config.toml
model = "model that predicts concentration at each pixel"
dataset = "reaction-diffusion patterns (Gray-Scott)"
train_examples = 95000
image_size = 48
crop_scale_min = 1
horizontal_flip = false
translate = 0.06
cutout = 0.4
encoder_arch = "mobilenet_v2"
encoder_norm = "batchnorm"
encoder_activation = "hardswish"
encoder_depths = [3, 6, 3]
encoder_kernel_size = 3
encoder_stem = "deep"
encoder_expansion = 4
encoder_widths = [32, 64, 128]
decoder_norm = "batchnorm"
decoder_activation = "leaky_relu"
decoder_widths = [48, 96, 192, 192]
decoder_blocks_per_level = 1
decoder_block = "basic"
decoder_attention = true
decoder_upsampling = "pixel_shuffle"
loss = "mse"
targets = "concentration"
init = "xavier_uniform"
residual_init = "zero_last"
optimizer = "adamw"
lr = 0.0029
beta1 = 0.85
beta2 = 0.98
eps = 1e-08
grad_clip = 1.0
gradient_centralization = true
l1_shrink = 0.03
steps = 7800
batch_size = 384
epochs = 31.5
lr_schedule = "step"
warmup_steps = 390
weight_decay = 0.1
Rows from block 1 of the decoder, named by matrix and row number. Rows with one number belong to one attention dimension. Each number is 500 + 50 x the weight over the matrix's rms, rounded and kept within 0 to 999. All counts start at 0. Numbers have three digits each.
# q: attention query, key and value (stacked) (decoder.mid.1.attn.qkv.weight, 576x192, the q third), inputs 96-191
# k: attention query, key and value (stacked) (decoder.mid.1.attn.qkv.weight, 576x192, the k third), inputs 96-191
q.70:461498500503481500495500468486499498496500494522500524511497501497500452476496469501505424500504559498498499482483521499507486462500530519500499590499500468497506521501492499495529501500491514514487517502504472504500503500499489488506500497505499280479492499502531501519501492526506462500
k.70:471552511471505500501549500492448494500497454509501441496477448506493492512500506488499503500507501504500511490511499533499528510501504474503499476619513574512507560500559514563494526531525501571494534504480500508506549499516509505477518500503500501505496532478498484498505506500499487536
q.71:402504470509450508443501503500477486496510485500421504500526500509481507497379592499502479448504481488500538589500528479506495387484487526495501471502445439500483505509428271510491485501328538500501499546499506497463490545498546505437504511475398426502369503445498525464488328489482501550
k.71:500542499499536501508540545551499498495500508504519496501441487500494415501535490507623500659510500508498489491502502494439539496499506488500497448478585526525537505503529624500482509540506501499498533499460501554510507445501540492523500455501505499352497489398500500500502524498454496501
q.72:499501490489506500507502499543503503522500538504497524503505501500500499622503499484536499571500496501564500510475500479426499500495500497499507502506500581500501465497575527499500504500501452501491500461486500545533518500500499501500525500513497608500529500604501467499537499500500498535
k.72:490520527500495487514493459496506521501500507484499433501503500500502489499460499428416493477502499500505498503504501510506500507502500539500490502497500512476496458606518501497503445427475465500501493467489500488507485500463480495424499500489519517501500500501505409500540502508507495475
q.73:498447498519499519501443493462475459501472500495541541500279500502500500444511427404500733500503458498447443482500435498464499460498504513585494468500499503484498458500500551500500479499499486379463502470540500563502506433508473405543486350576499547501500573462500568503500564500511501545
k.73:665552573500569501506575348517491501498499496422512476513463503498516258637507501482538501500573496519501498497473499501496592643546532556527410499502508422361565500500513519499500549500505540501264506494491502507502500482660481489499504415500490500502494442509629438498484528498657499480
q.74:572503506476501481500581528607526501566500587502504500500529500499500500610501503491588500621499565506577499516499500504446525512502496487486507505510511587513527499537505502537489536527507456517505497503487479526544562495498507507473551501496501586501696499498495367493544512493488515541
k.74:499506463501480498502455500493536499495503441498500413506508502501528500476461436503472517496500470497513496460498501499519498497490500492498500512506493537473464474504520509537503444498435482481550403474500499447500474524447499492500509520503528602502530607500504506501545500520529510413
q.75:532601500458527524499501510702512683500497502506500478397505499522500500674503593507494579442010541512630518465500502521500499999500397448597500505496500502339499500494534498500386583502590500542533493501491666500500497469888499502468548500500495498499502496500491480492479452486624502425
k.75:500280495569385500498500529432529461506500464497460558497663500477500613426495549505452220498485524421500504557516500499968466395500383509499570635788474436488495484500496491500501438496491498500646419502506499473495497999500496714500500806501504500496512505501500501501496496500501501597
q.76:427499496482495494469526494448561500498500484503499500545500501501497415533513499561480500497500515500509501532501506504500489476499497572499509631474492473512498530501430402501513502495500549516552499640477500501483496499488506499500507498501506356498490499498503496501484442500482499442
k.76:512528497490500520500508501555509499491499468504499482499502455500479492501502507498557504500500501504453524504510499500452521501488443492502516500649464461511497500501490502548489500530503527555500499533509500493454509501560549507518502507516530486504473499480497472500501500491471493580
q.77:475513500505495476495550490478542490515501496504500507549467504502499427500504469518505500505501501499472496500498520500514494475500531581498514500496522501501503536509460497500511500510500545501500475523513460503534502500494499493504513498505506424466496499505531466519502498506499492498
k.77:500546500463490503499501500505473493497499490512500435499486486500514499522499503482405527500490485502499520485509500504496501509471501471503501415535504500501508501482591537546498505510511507547468520503493500502500505498504512504492513502398494501508495565455477494499508554500460500500
q.78:516480502497488505508486509509510492505498508480529493487499497496506559499513511500491531501498499501500501491501472501490505517504485393535489449496499501489492483493503501502474492484505490447500493491497527495500492499524509500505489501496492557532505501429459507476496509498500524498
k.78:499434515567498500496488500468521509502503502493498537475502510490503503467500496508509469486476502497504485493503499497503496496513499519496502561499487427500492499468405488484509523497488502430503495507513500500498446500470485497508426500489502493497501385502502510502471472501502509500
q.79:471509467501550477492590492461513497571501533518500508500498504510498380499511467565604500499500524500501564519500519505500553473499501634498530547497501500506500555507471488500512506501500592539501487592490487501534520498524506494508501495511582477477506499538508449508501498501498485491
k.79:503540498498454509500503500560498484495500483503498442513494446501500490527501506495351504501495435503499503497520500501481503501485504496501502428539482494502521455500523606507499474547483505561494498501501500500475510501505530500498506513499500502515489620411486497499512564499435492506
q.80:470554501503493485425537490484510500497502483504492487497498500502496470518505500496504499503501506499500502502495503499569496491487499498523557490500443484504485606496416426504508501454500562535521498553500500468536499504479503500500501513495524482501484500499518435503507498500497489498
k.80:505513497472500514501525507506502498496500577504555487501523499497495500485533513490497506501554597505490524498468500485489503500496512481500503495466502499501488501539426485490497501498517505502504500512509500509499516501508546513530502502481499494501527499498488499500520500496469493492
q.81:519522508467506481500546500585528549498520500507489461500654500498500499570493582536501491502355557504563498515501501502529501694504498461490500537501502500516501502502542494500492538500596499550548498500329500498499497495491507663483514600497506489499501442577500458495500472500488499447
k.81:403412444500428499491399628464511499501501500545488514490547481501498759336450498506435499498474503481499504507508500499506439421497459472499535512498488491509456497500486436501500452497494493498718471503507499494497500561401499506501496706510505500499507555539456501501502498501500502509
q.82:514500500513489524589376484492485472462499490491500504500493500492527566460499497510471508388500398476491460468498497497494464508500506415505434481500593499488505441499508561495500497499500485401474501446516511501393482500512495493504438499500476515500494508470499582500492500512512501473
k.82:488427518547552498498499499480422504474497528502502556500472574498505499492499504496496439501500476503556498501500498514505500502525503532502493502455510432506534526497515494453501552504563505500465570498480500510543494473503466502491472486494419423494470374506500498498481501501500502503
q.83:483500499580517499457455413516490461501495578494630515500330500501523447494709236462491756536494473500499499498389460500335481515503623510581499287498495544450499472449500842409527499421700485370428501427528464509638523373502275309525437405558499751377502501459530507537497583619601499446
k.83:555487519500514397500579203500482501503486421420499480529500634498504177612510503234422501337649513507501530559460496529621502586511511614518442505608500201413503506469526493500439527506512500507173512499485502501500495496515310504140549498488489503698427494537568335478495503499724497483
q.84:478500501501514496464536502487514499499502495500497506544463500501489432504509525505500500540488507499483604505501503499501501484490495505498640443497452478501448605493414429507500504501500554502508441550500500483588495531500503500502503504497521481500488503500501482503502490494490500490
k.84:534535488498475509503501500571520499497501545501499517523520496498492428471619505497501545488495521500409516500512500475494496499489491526499508465511428497496489500501488502503499453497500506499498483503525506493439509507508535504527503501393500500500499500495492500501511500496455500500
q.85:481500493554549500504505487488488498532500515508497559509478500497501441515469488551572453502511498499466499486499500499551499492517539541497520536504551506500504500503500504494516485502502501500482506494498476506512508499496500499493490488501503470453514540604539450512500679514504454500
k.85:493573512500503492479500499492479490499500500501499490501488479503501500482462507498500500491529480501499495492493501513498501501500540493503479458476514614500503507461543538503499503508519500500498500502452501514504500501496500497483487502489499500537484564497498473497514512500496487499
q.86:565500603471503454507495504575511510501500502490519479396502499500511506570498505474491550504497505500626451509499500514500501545509500479504487500505504574502494469498511502498497532501502459504500508492451500520501500484505503504465500501500495519510568498499491434484495547504501512496
k.86:500460507513500492500490495454528505501501500501479503493522501500522510497357494511503495499536517498518491508423500498605497498500518521498500644498490491435493467597491498460504499442484498500522436497499495496492496500488490498503499501504501491500571496583504428500492493509502505462
q.87:501502503500511509497506494494501462498488502521503514542486498464502482494614432497501516569498496514499497499502501499444461500502519396498501507491650557498501530495489496533522500500519502424474483500512481502501517492494516476525505482522540504455518500534505486523534594507496494486
k.87:506499523500517501491482471451488500496498496492490466528500497500502471430500501417304500440472495502500529502492500550500498510501508509500502493502484446502454502456572482501505501507519503501492501502484481500499495500480501512483491489495500500504446504500498499497496500500505500497
q.88:556530502501591501502519498490500500500488521543499505602496474332529481500601354502524503692507500519468485497507500500337507499516504407501544509501594577501530503525498509576504499537523495500482438498506401498562517497498549489574490486501539529438535487526506462500548684568498495496
k.88:500538502500513499483382501433478498424500465498499435584500533500511483329485432430205509494438463501513516497386500500457493501500509502500500448494492482482439501457585457504543500507513477412500500448513460474495478500395501500482427500482494520553464524499500621496495482502527510443
q.89:499460500475501496500534512500504506497500500505500499494510501515498503515500522515493499500499508500506538522502500507487509509500493498500525510501449501512499500500501474506487499500501500516553484534479506499521498499499499510460510501495500500503518501496494491497500490492489503452
k.89:510483481500499502505475500509558446448502495500497500504501501500498500448496495521547499500496535498478495497503501466500468475496499506499500504518493491493491454501487520501500430494456504479545479501521500497479501508501502495524500502552500500500568493506503505500500498500501499455
q.90:583521474500531501546510515546467582510499585512471500500525494499484511471484515488506500514507500502485547500536490500505584510486483496505513499593523476497503491503530592499448620502500495577458493492508510497614499513652501523498502504499536501503500500500485488494501505435520502480
k.90:490486477505431501500403500501500500527505685493554573508498509501503550513498497508510493504520477489501506501551503506495499357502473531496495502297462520495496458538502525452652448491498479509497500440500500501366505550474463498506561498519469509496515536469505631504533500504494507499
q.91:508500482488500500467503508606502505491497503493499504506595499499480511765499578495500499564476509508535529556508500501490509523494473410500513456553506500502500491542528503507485502498500466507508488497436515499584499501500516576415518503501501500506510427500465449491504500457493500430
k.91:497490500523414500497466495523541513517504518484500501500578514501495542462502497503515491497504516478467534506506502516500499498498482507498499511482496505495369471500499491501558432459494484494539442488505502499491501508475490496511524501507506535500498526501504506501568500500490499393
q.92:504510501513467504499443486487500532504500497492502488499492500481504498502500492510500512502500496500501433486497499513520490500500505503508470493497496500489500502500497500487502502471500500500488519487517500490487491499503494492500490500501500438500446500500501515500500500506516500516
k.92:499497500500502499496508500495461552534499527500502499467501498499501500525502510495498502509500503503531500498497499500498515509504500484500505514498504502511504543500472414500499560506522502511470548502495500541500499500502499517489485499452500459499501494511497497500500499500500502546
q.93:495500501513433523529501509350495345500538413500377493565515500499496631396410521502524338499716486493433504552549525485503514183507492498451549584509503494599503508585477386636498419588320503499500486573488501498487500604458702628504485500455506394501501500523500574500570538498243490563
k.93:500627495500534604500478538553478504467504559520513464501391482502499500467492367608531555596500442518491491375488524493211500497497572452500495393331519620518499501530501511489615542520506501436498525500503500652503502196499640417752438476509500497457499493485500552501506501500321498343
q.94:494568480505494494487501504500505535497502496502493496500511503499483499499501538500487486503485510497499504515507500499546507529482487496500532482530328419506482543506436495509494534454496518613512495538502508480504497507499545521498508513499513382506480497492500496498507445480499498460
k.94:500531470499472500508521502589500498503501551501589500500518501501490570526570511495513500502536536499489536500501502496469519473498497486500500499500512511501500498521422505501500500495520499513500499500541500499458549502502516503536522504504497500498537503489500513502521500499425495501
q.95:505543488553531507528501499523453490530500551501500508517498499500501498483483494484517500501505484501496500497499499498500504506500504469500500498509556500491557480512546580491504505500501470500440525436520492502512522501504498500493499498507498521481517501599502498508509607502508489534
k.95:479499513500500479491499470468463500535500522497500492508496500508507508513499503482413497498528427500507500502500503553499496502508524502500489488436541570497505510493548499496504497504511476500500523473458500501524497499413479499469509497486500507500500570496503500500502503507498500486
q.96:503500500451504500507502500504427499449500496501497504467506505499481499451500535488500381496504500502500505499556500500485501500496495489505506491510500456497500501498460490500501503497478499498501500498501501495498499504497507501495499501503500434526499498503500497477505414496500484503
k.96:492501502501494500514488500504544497536505483501530464468517521500503517475501490500498508491617457493531493498503502491494484482508498499500499607500512489506498459564491512501531446490509498500505501534503499495489492497493501479501487503515497560505508554499504521500483493505491501494
q.97:479499492497468488507492499490480494451499495568398528433567485502511500376539539460501466497521581501503500494496511500501447445479496506500499511501501482511512585487497493538500551479472614500500496509506490436441500547453514501498506520503480494499434499504500496500516489494485499505
k.97:498505501513495495440499532505500485495526498500503482498467385504506581451478428508481481564647449476524552553470507496448503429583506504496492471494510501505472351533560550485498403504502397502506552498499489504594516470511500498514500503582537500500512508500526456503504505522503499492
q.98:441492500498489493601486496486498446500499503556470523508489501454547500470485524500498503456498492500520490501484496519526500454515480501509488501483499498507541500499501499497501546390499534497499491494514503487492449499483495502489427497438499451501496505493498492494497497500494506521
k.98:501497483527500505501497500497499522586503548499502514512504500498505512495482446501558391607508481495500500519455518481487488428502495501492499502499489519495535352638503500416511500493495420501500537469501500509534500462493504518470491499497518500495497500578501463506448495522483502544
q.99:498502477522495514447569505510568506489500509501550518502500502442481504499433438499494497570497500491495723504474500432449493500495500505500501466578556528409501480516510517500497500539537448486510461484502498501612502504508467500532500502512500521498488442433499475502496580500510501519
k.99:505456501499505505607477500501444504488465518502474475461528494499494471500505501487500564500500550503500502482531492505475473675489499492504403507514506495538500500468525515499528485547509557503499501492507500509500512474501486464500490491529466498500500508498500503498512452497519496406
q.100:496523500424493500485517524476501494553501485478479486559498447539517501505517511529502511443500487497448500503478509497473508500500550504500500492493490502537499505474470507533497491507502513505499551502502496533593504501497501475509500497498503531470496595490497506530503457503483505470
k.100:501561557465503500457556500548547500500494459501502433503480495506498500563516500452500527510509519501495530510499470520525535530499500500520500491502497500494503617507485501540463504512499502500482497514506501464340507500591501508500516461441512580493500619497454492500511535497467499502
q.101:515513510499502500488505495501495507507499495498501492475500496547502468558499534500506498497504460613500497543497499500536502502472499501501509499516510462477497521500499498499498499500498505500482517503510500514476500519535440501494553500502437500501503520465500500498500441500577500530
k.101:453522489504494500502498517500460501521625534499500452500501495748499515533490502501551494502551527500397455500500619502491500486441500497455499504521537528519500495508557495501500500498499497548531500535496500496500500501477567500525527527499506511500468493508500492565512500472485500501
q.102:507572507499506501499521500521493516504499499500500493471517496590502489551497540494509493496505499624505502511499507502529497515478495499499515502507515482484503514500511497499499499503496501500483505503497500513482518502555442515493597499555501498501526500510500503498501498496553500513
k.102:496521499503494500500501516501499498508649511499501488500501494531500520548485503502541488501513490500433474501500612500485500488416500494443499489512521536506500495501555500496499499499500494509528501508495500494509500522481519501532547549499504528500479487508499473511508500490487500507
q.103:527625500491501504424533501501499500479500493489482499474551489669488471498609502463434500503494502538494503554502541488415476506376507463500500473503493423493500506469500531505497458480500505560472477501485495508510513501503502485520573500534500500497472516491483506509514477480500493496
k.103:506498581443500507440542501503517495492495366502509491450494492526495536518509499548499532500508499502494500499498497523509598514519500499503472496500527491500411552501506476500472460511545504492499499689519500504505500455601498501549500490523498531502536516402498500498501533500501491494
q.104:504501499509499507467498484501524500495543500353860506493489660468476448469609470506395510503388462434496514433493496474476511538497513504563479106498487501323498490501500579451485500326714500528298499490506511495567465502559498452503385501381499516500417533319498501502361501552805501499
k.104:503333507500505534580500432495501746500215505596542500470674620511501453477564499499499523499498529570500490478482324509509500505590500519573501657495506470504508503500222488500515523501505508486491465504500524530444499366503492498500230423498405482500553500494500635470458486500500500488
q.105:494491488501498501517495526499505498494501509511498508528500503446498535438501456499494501503493558405502504445503501499463499498525501498499492503479497543510508478500502502501404501500503495500523461498493500474531500483478552499545455500501514500499497475544500501502500576500434500469
k.105:540485509495505500496502486500535499477330468501500555500499505262501489464511497499448506499429459500611552500500397500509500516569500500547501484471448472477500505492443514495500493502501502444460500453504500503501500500524427500474478474501499490500538507491500506422486500536515500500
q.106:496499478522499503557497499506506499537501511498505501502502506411479505517467497499508495492492498479511615455502500497502499498500481496497514505488511554495495474531546499480503500501515481489508465496503510488549497503498504507497472506496501500514504477501502503500490543500500494660
k.106:475491422500500519525463499496463495502503577499500485500518504477502510487483535500495503501486474499508501494500505493494471502501498493500498451504502509531507487503518517494530503529463504501524509468467499582500500499483502491505490509500483501500503495490511505501557502502500500500
q.107:490497502500497429494500500493500499504500479431601475562497510490504489547502498494489496488493483499500504500499500507501550501502503495500500503501506500511482524499476482499500510529500513490503517527501500494499486500500496500469492501492603503504500472501516500496483497503501501529
k.107:507550500506524497488492500522506500511504499529468503502500509499510492481500503513452499502496501496500530466501505497516500495501501495490503491497480514462501504499511498500510532492496500497501478496472499495442497498480481504500500499497446552500492634501502500501499507502500502502
q.108:537572510498549508486525494515501579544491506333597499470474551548499407513575568499499529407391324507504500515559492507382569668503502461506497495492415501473500485460493496430503503492546419582494518466486511524497507436509480500501500490500497502500499582521498659496485487496555493493
k.108:504425541455519505490505502421525507502497500541500506497535558500500476519493513501534494494520516502496430450480501529545499479499483493500530647501499500502414562501472336496528512436514516494503477657498510500405497495496502501493500501499502590508563508512500546489494495500499501500
q.109:523507498567511546496560500535594524503500497503551483483503499534500462500510501500506564512486502500508559500500504495521478614500501495493505500536526516436499469590535500454500500505599474501494498491490499509501520457704452498509525500531492499499545486500503510502503576500536499488
k.109:486510472496499498506508504505493500495499511492493529480500521500496492579492587520505494488497499507495449505523514523513497524466500475487504499500505495512501584410495498498494497499508516500499500500495500495506500551470501513523522516500504503502500452457499495497515502482516498501
q.110:523501513485521507482506501500503510524502499385623480515465523509465499526505501503499514501485353499440499510511494496477560560507532492499501477505498503494484461499494499484499383537526398501514531501496502595511514470532489498465501497519491508501514561493500506502489517502523499451
k.110:503498535494505504506501466498515512505481495505536506485557577500498456511551541497489580451470538513485459424523477513558523559432499467505507531501498496499506666445425461595501548491499584496481451520500506483334499499495498500493508495467477547503498495533471546498492497491499501498
q.111:501501502548499520394530501500537529529514498450559496499490500519492450512539493512499580504482484471457490500491500445488497565503531510498494497563483529500474498501498503455498431498573484506545499501493500506544513432538456496537500501499496527495498517498498501531480587523503504468
k.111:500500540464506498466501496496500504445489499500493514486500500507498480533517507499502515494463539501485498502522472524511558549449501492504504503491505498490460631390498467519496506500502526500464495500521500500463507527520443497503514484506502501500502499495499561500500500452525498500
q.112:500528496487498497353502511501499500402507486547308499492515437514461502441491464479484482624554625494499512499501548486412498490444503499490508486519491468497322546482501503537498509410501535500497474518501435456508523552500520495512532526556509500500492500493528475513637428500500147500
k.112:603518650633459497500545500508553435499499480500528487418427500500497496405500503507487501374497484500553514500490446501502555526539661512501500393500534442506360484482514548500500482816505498487497503506483500525481499453517497464571432503499499500507517499544495503497430678516505498409
q.113:503556487501497500466496502504514504495643500500540503486500518502465477470571471505461503504404501402495504516354501449433509508487516506499500194502473505398498493500501606503473503303683504539354489493501500498639501502510502454511500506501497516500405521403501493505500494600648501498
k.113:501346520499504500497504499501520531490190500560547497464506666513500475482514452499481513499500512500515508498482254510506500510609500555654501513485510469496501503500416501500500503511507505467492497504500500510458500348519492500500273423500470489500560511491500562423468500545501500488
q.114:500526462436495405489499561500486501496514495546327499495524424538498499479524500437500507504518580496526499506421552494350499486489508523417500493504349501499486508352499504550498506496502519527497598501474447501509508503438502483506535501511497509496452566497501501509683332500493500491
k.114:548484683493497499269572500505614494487499435501521495499190463511499502512490410492463501502505500500497555560496496508504535513549501601561471493501512495476480503500500505495446425510508466474497500517505500503504513465635497503501472475513514501500508599492500499456456809520503498500
q.115:497499501486502494527506554499478500504459500664220494501510356518514544540398538494594489498584528559504500582502504527524489472503483496452517793503512499639502508499500458531512501670333500481615501508494489506426532499484502556496623499630500484500586470658502499497641501448270498501
k.115:497653493500494467487501551500499297500788496396462500530312390489499546522461501501502476501502471455500503524514616492487500495370500483426499370504495530501496496500724512500496452499495493514510536496500476479555501619497509501501720569502598513500452500506500391540522504500500500510
q.116:519499499600500501473522500502507515455500490500510502324499506493489498415522488496492500504510497500484496504500498458517485502499502505500497498529491503390502483502498501393501501433529499499538462499504501499499501502523452501699496503519448482513499470482499489500500554501534491497
k.116:494498503531500499500499500416487500500500609505492486486522499504501487494502501508500520494497499502574487493515500494502500513493500498500500615482524498512469500500497500476544483501500503511499543468491500507521499492499499493496499502498495454501498511497522502499484477500512501459
q.117:503472499497499499491456501481511500496501502473509501509466507501499493476536490505489508507499444498472472512498499468459519460498581513501500431499482521504499494500462524502498478480514502515503495498503500552537497501442501470502463501447496511495441595426496501512490420500509501495
k.117:505494520449505501500504444500501604499273502511504486500546600513500470499530498466500550499500546532499507498497494508525500545555500507536501524500505491499502505517473490518500524503514503496491495506502504506452500473522493500481321450494500500499505527513498526433501500500500500486
q.118:501500511493500487500485499446499436387500456498505452474500504500529483464505508492381445496498500500533473500500500505526432500506500464500504489493477499559501517500384455499505500499484526499505555512493498496348493490473565509492497500485501468504546470533527500494497450500495496422
k.118:499503521509500465495496481541508500528533497500498522521486505480506504495462500502498442435545484499525499510500514491499502472512500495494506547480477508498498484488500487503501514491493473493501519500495500487500497504466501500472497518481502505504476500536499377504496445503500503539
q.119:499499465367500499523565500516499496446501500531429505510551498492490537479422525486502439571581624501531529526501501497500498394491433486493512500518575476498501490468519506512499511541393483494480493488500502486503500516444508536451510506501510491504490425496497496499535370454495501665
k.119:495504497527424505532483501525478486488527503497537490500498501492500547464481490500488497528500480463500500494500502490420500536504500503500395400477500499545501418502564560492500386538501499460521518453502500500496496513503511485536485506692496500503503538496500500500509503500493500494
q.120:500499489357501501565507499510466490454497504503454505585554496500492503473451509494503486501540633515506514491503502517498505449466428488502504501500528442495508523419506506545500513503472495500457500495502498428502500559445570500416507500501540495499454446502499462500520469482488499571
k.120:500505499521490502503489513501498488482506432500518458499493496497500541485498491500484473511499480466495565517500504499474501483537500549500480406529506484535498406607610523496500449526491500503546500490503499538498500497507500496537482505550492494504503532425502503500509546507494499489
q.121:500515484646492507564516512518513499500511502544439555472549469504490517473484510495508487502496569492538568455496512483494505499484489483489505500513509499398500471517662520524490577516491497523500373489499499498509518527506521502635507527511481497500443506531498499507543533493494499561
k.121:481511433517493508487511551490409467492506631498517473496477477505499537471477499498499501541519463501506502584496507501501464478500477500502482432506583497510471439503544548465498488582514493507500518458501499540575500500507498499523499511500498441492519466479533499501513516503500494511
q.122:523423552519505618522501419496523498508326504473566503508490539442502507512466508525501501497494418503484497493639346506656501500521491495574499522496621493502576500571499497453506492511493488466500461499553668500475483498500494514489425499484503490502543473501498499492293595499498502509
k.122:419571307488498501681458500497292513507501556493474503518871500489491503489522568502559499501499534500483470455503546489492463494441499431442502510500488504532528498507500494588540561494491555530518500497499500496495499532414568496499568511500503500500484435510506500559523167470498502501
q.123:492499490500498501512496530499505500493503505505499508522500503466498526440504466503495502503424557357501507441502501499460499536515501499499495501490493549499503478500501502501417501499556496500517475498477500487537500484499556499543462500501516513499497485539500501502500606500457500475
k.123:542475518495505499492503485500550499474303468501502552497498505190501490465511497499448505499426457500613547500500352500509500515607500505550501492469468475476500505493441510486500489503501502436466500457503500504501500500524426500480472475500499494500541507491500507390486501543514500499
q.124:534500460505504544498497499610504633645499498500501497482497500502461500579512495508608599483500487500454500505500500499426562547488501505500494523502500590476501457495574550494500500482555440548494498480500503508625512499539468492510548499552496507495492527461484516505503537500510500499
k.124:456433500490534522504512500416496500478481502503500498493508499500495496577528530500515514532492518501394478492501494513557500520469500501519499519507518487503500540495486437495499501502509534500499464510500506534501501498555500501555503492509492488500569480462500620495500589499503497483
q.125:510522499494500500342532500500499503361500470505500500454508499589453497429566503482461436505525500503482505512508500481489500498439507499500503445543489405493501504472456501507498505484500509519500472501489495509471515507500506500519526502519466497501492502495500500501524487498501449500
k.125:501528568505484493500519500507500498499499481501503482424498495518498500499498500510494516500567491502520499500495499503450516513524504496500476514466534493516426483452517502500499436510592496507488502516530500459511500491510495460526496498509499500509505515498496501498482511502501499474
q.126:472498501499506499558278500436494482536500487498500376508449507500596473568495529523501502493488500503506396498497498542525500501593501492495500545451498517820494489500464472572525500507499496498507554508459501504336461452495506509466456479454500486501657489564500565496477482501496540411
k.126:502596497432500461500548472553516510517546502485498669635491584500505485501489501451503414447460492498494500520500503498555500469497501500491621492520434508386534510484477476500470611369484494498485499479501500428521499616490502548469546500482505493511438486511500412503499486500499504578
q.127:519506504506517502496513500509499512483493500501500501400499527505485430503603556493485436467451438507499500500506492500497500516500570453501502452535490502480509478501500512495500513465505497518501475449403506601469499445517499520500500501506448399516498569493493500493503478493547495466
k.127:503499527470501502485503490486500502503497562500520516466523570518500463520498498498642502489491513504500423499503499547568500500495490495493548563456518495502448502471475464449512532310594501495464500513575501500559498499497500500492500504499502500518499419535499499495497419500499500500
q.128:469500436502448452560620516501495496497542388557398492574587250501498544466318454504556459505534544403516528482414554481503515460453542313479500592522556490501500497534758625532482493627478499499501500469523419479503560633447556518500523506528518480469468430477548501546574484520486492608
k.128:465434490537413575528524536651507497476490559503411495498523209501507560500576384501499523564510537500505403492501429507500491499499527500500491478474458551499496549475417540485305500738503551422393491522507500343601495645550495355509471501500500704500436413495473506505604466501545500499
q.129:503506509522527500510508510502568500517479512498508499500477502488497505640482477506502500501500572476508499499501455500538509498517493562523500511501513439502496515502501381500488562500534651513513499543501553495503502500562504500520447507474505567515499500514503500389492506503500498501
k.129:501523429501507502499495496502520494487497458498467499497502301514500499428473509532445549484499359500556496512491500488501501499500452455502511520502489445369496460482489539487533493496508479499502502493504500500482500499511501493500494501505499498444501493429500499500479489500545500504
q.130:500500502499487499512503444500498498527500470402560550498517516513500442497499501503499506486494494493458487501504496481501571501490500473505436535489501493474500502482483505466498453473493500494437516500506500513503494500503494483509503492369534406458504502426460517576485475500551507572
k.130:484459582499499516491502484501498522499500500590443492501507368504481498505735510446500534497529507500461493495499499546460500497596500550460554477499500535526560501508369471585459512539503554505537505535497501500584499461498576491495446479458505505470397478539500537526548505500470500651
q.131:500494501486478500489491495498459501487498486502493500500508498512503496452522527496499500497500406533493509500499537500472487503477505463498500487499476564497500500498500518500503450500475413490490502470499481505497500500487496500470561497534494478498502500488496500515508494497500503500
k.131:499487577503496497496504502496477506507503546499547501503497678492500446564512499478557439520501619500441504489501500508499501502500549542497488482498510537621500542511525469503481509500489516502498496507497500500513500501489499508503510509501501500554500510574500501500511551500460500495
q.132:518464548487544529515500484502503501560479625497690512464479696487474443510541516496500519500480493508396484500567407519503583537536448545587478364526546505452662500496503500488499482423501495500487501496500552528498482468659462500510496494473490501501542594511468456480482551441621519520
k.132:537504501497705476506441412443513503503513484496510563503526615500488460498414592500519500451498433498493504501505555447492475465501398496407518544503486416499504192566513481505601497358499380504555506405473500519414506496435556603500504500509479397499474495515519501501401495500495500501
q.133:506501497474514517524363490437515521437496499495519502499457542499590458478576500493396499502470499501569479502516478451474497531526484473522502494498405504496329476475426500389524456376511469501500501480498507500470453453506499484497480500500500465511499494501495489486452501497509518398
k.133:518611514493509457441473474536478501546499493500502431528500553498498467504502512592501475454490504510498500496402501583503549566499510501493521518514584445502499582502501452668600500382474522524521621542500500502493505485487498588493606500566500499546531501507501436469501531500494502499
q.134:500512497506562500505501530500504500502507499500500499500502476496498516517481492500500499503500527452532499499503507498521501496499497566493503512502499438502447501511500310500497551512512506502628499533502497486497452502499506499505422514457508513547445501521514504467499499532493498503
k.134:501505443495474504499498527502515492492474476501307473497493110516500669419496494521436581497500474502656496509476481494502480504500500437506508510502492477473485501480421522493500501502517498492501500496504502550488500500510482431500498525500499503482502481419497497494489497500546500503
q.135:498497489500500510503499505505532497502501500525426500500547499498489517479394501499501488535525502502589500493516498498555508498468463478501515521519499463505437500506511506512495504506478518523491529498524508420506500536491507508483505518500511500519477487492475537500601500473518484527
k.135:493483481469409487524516506605505495493492501500469520499552501507502518451500404501508507501531495499578500535500491577497499498479500501488481490499500510483473393552503493504545500513568501482502445509511500500559500561484502523501579500608521471500504497460501462503504498500544498493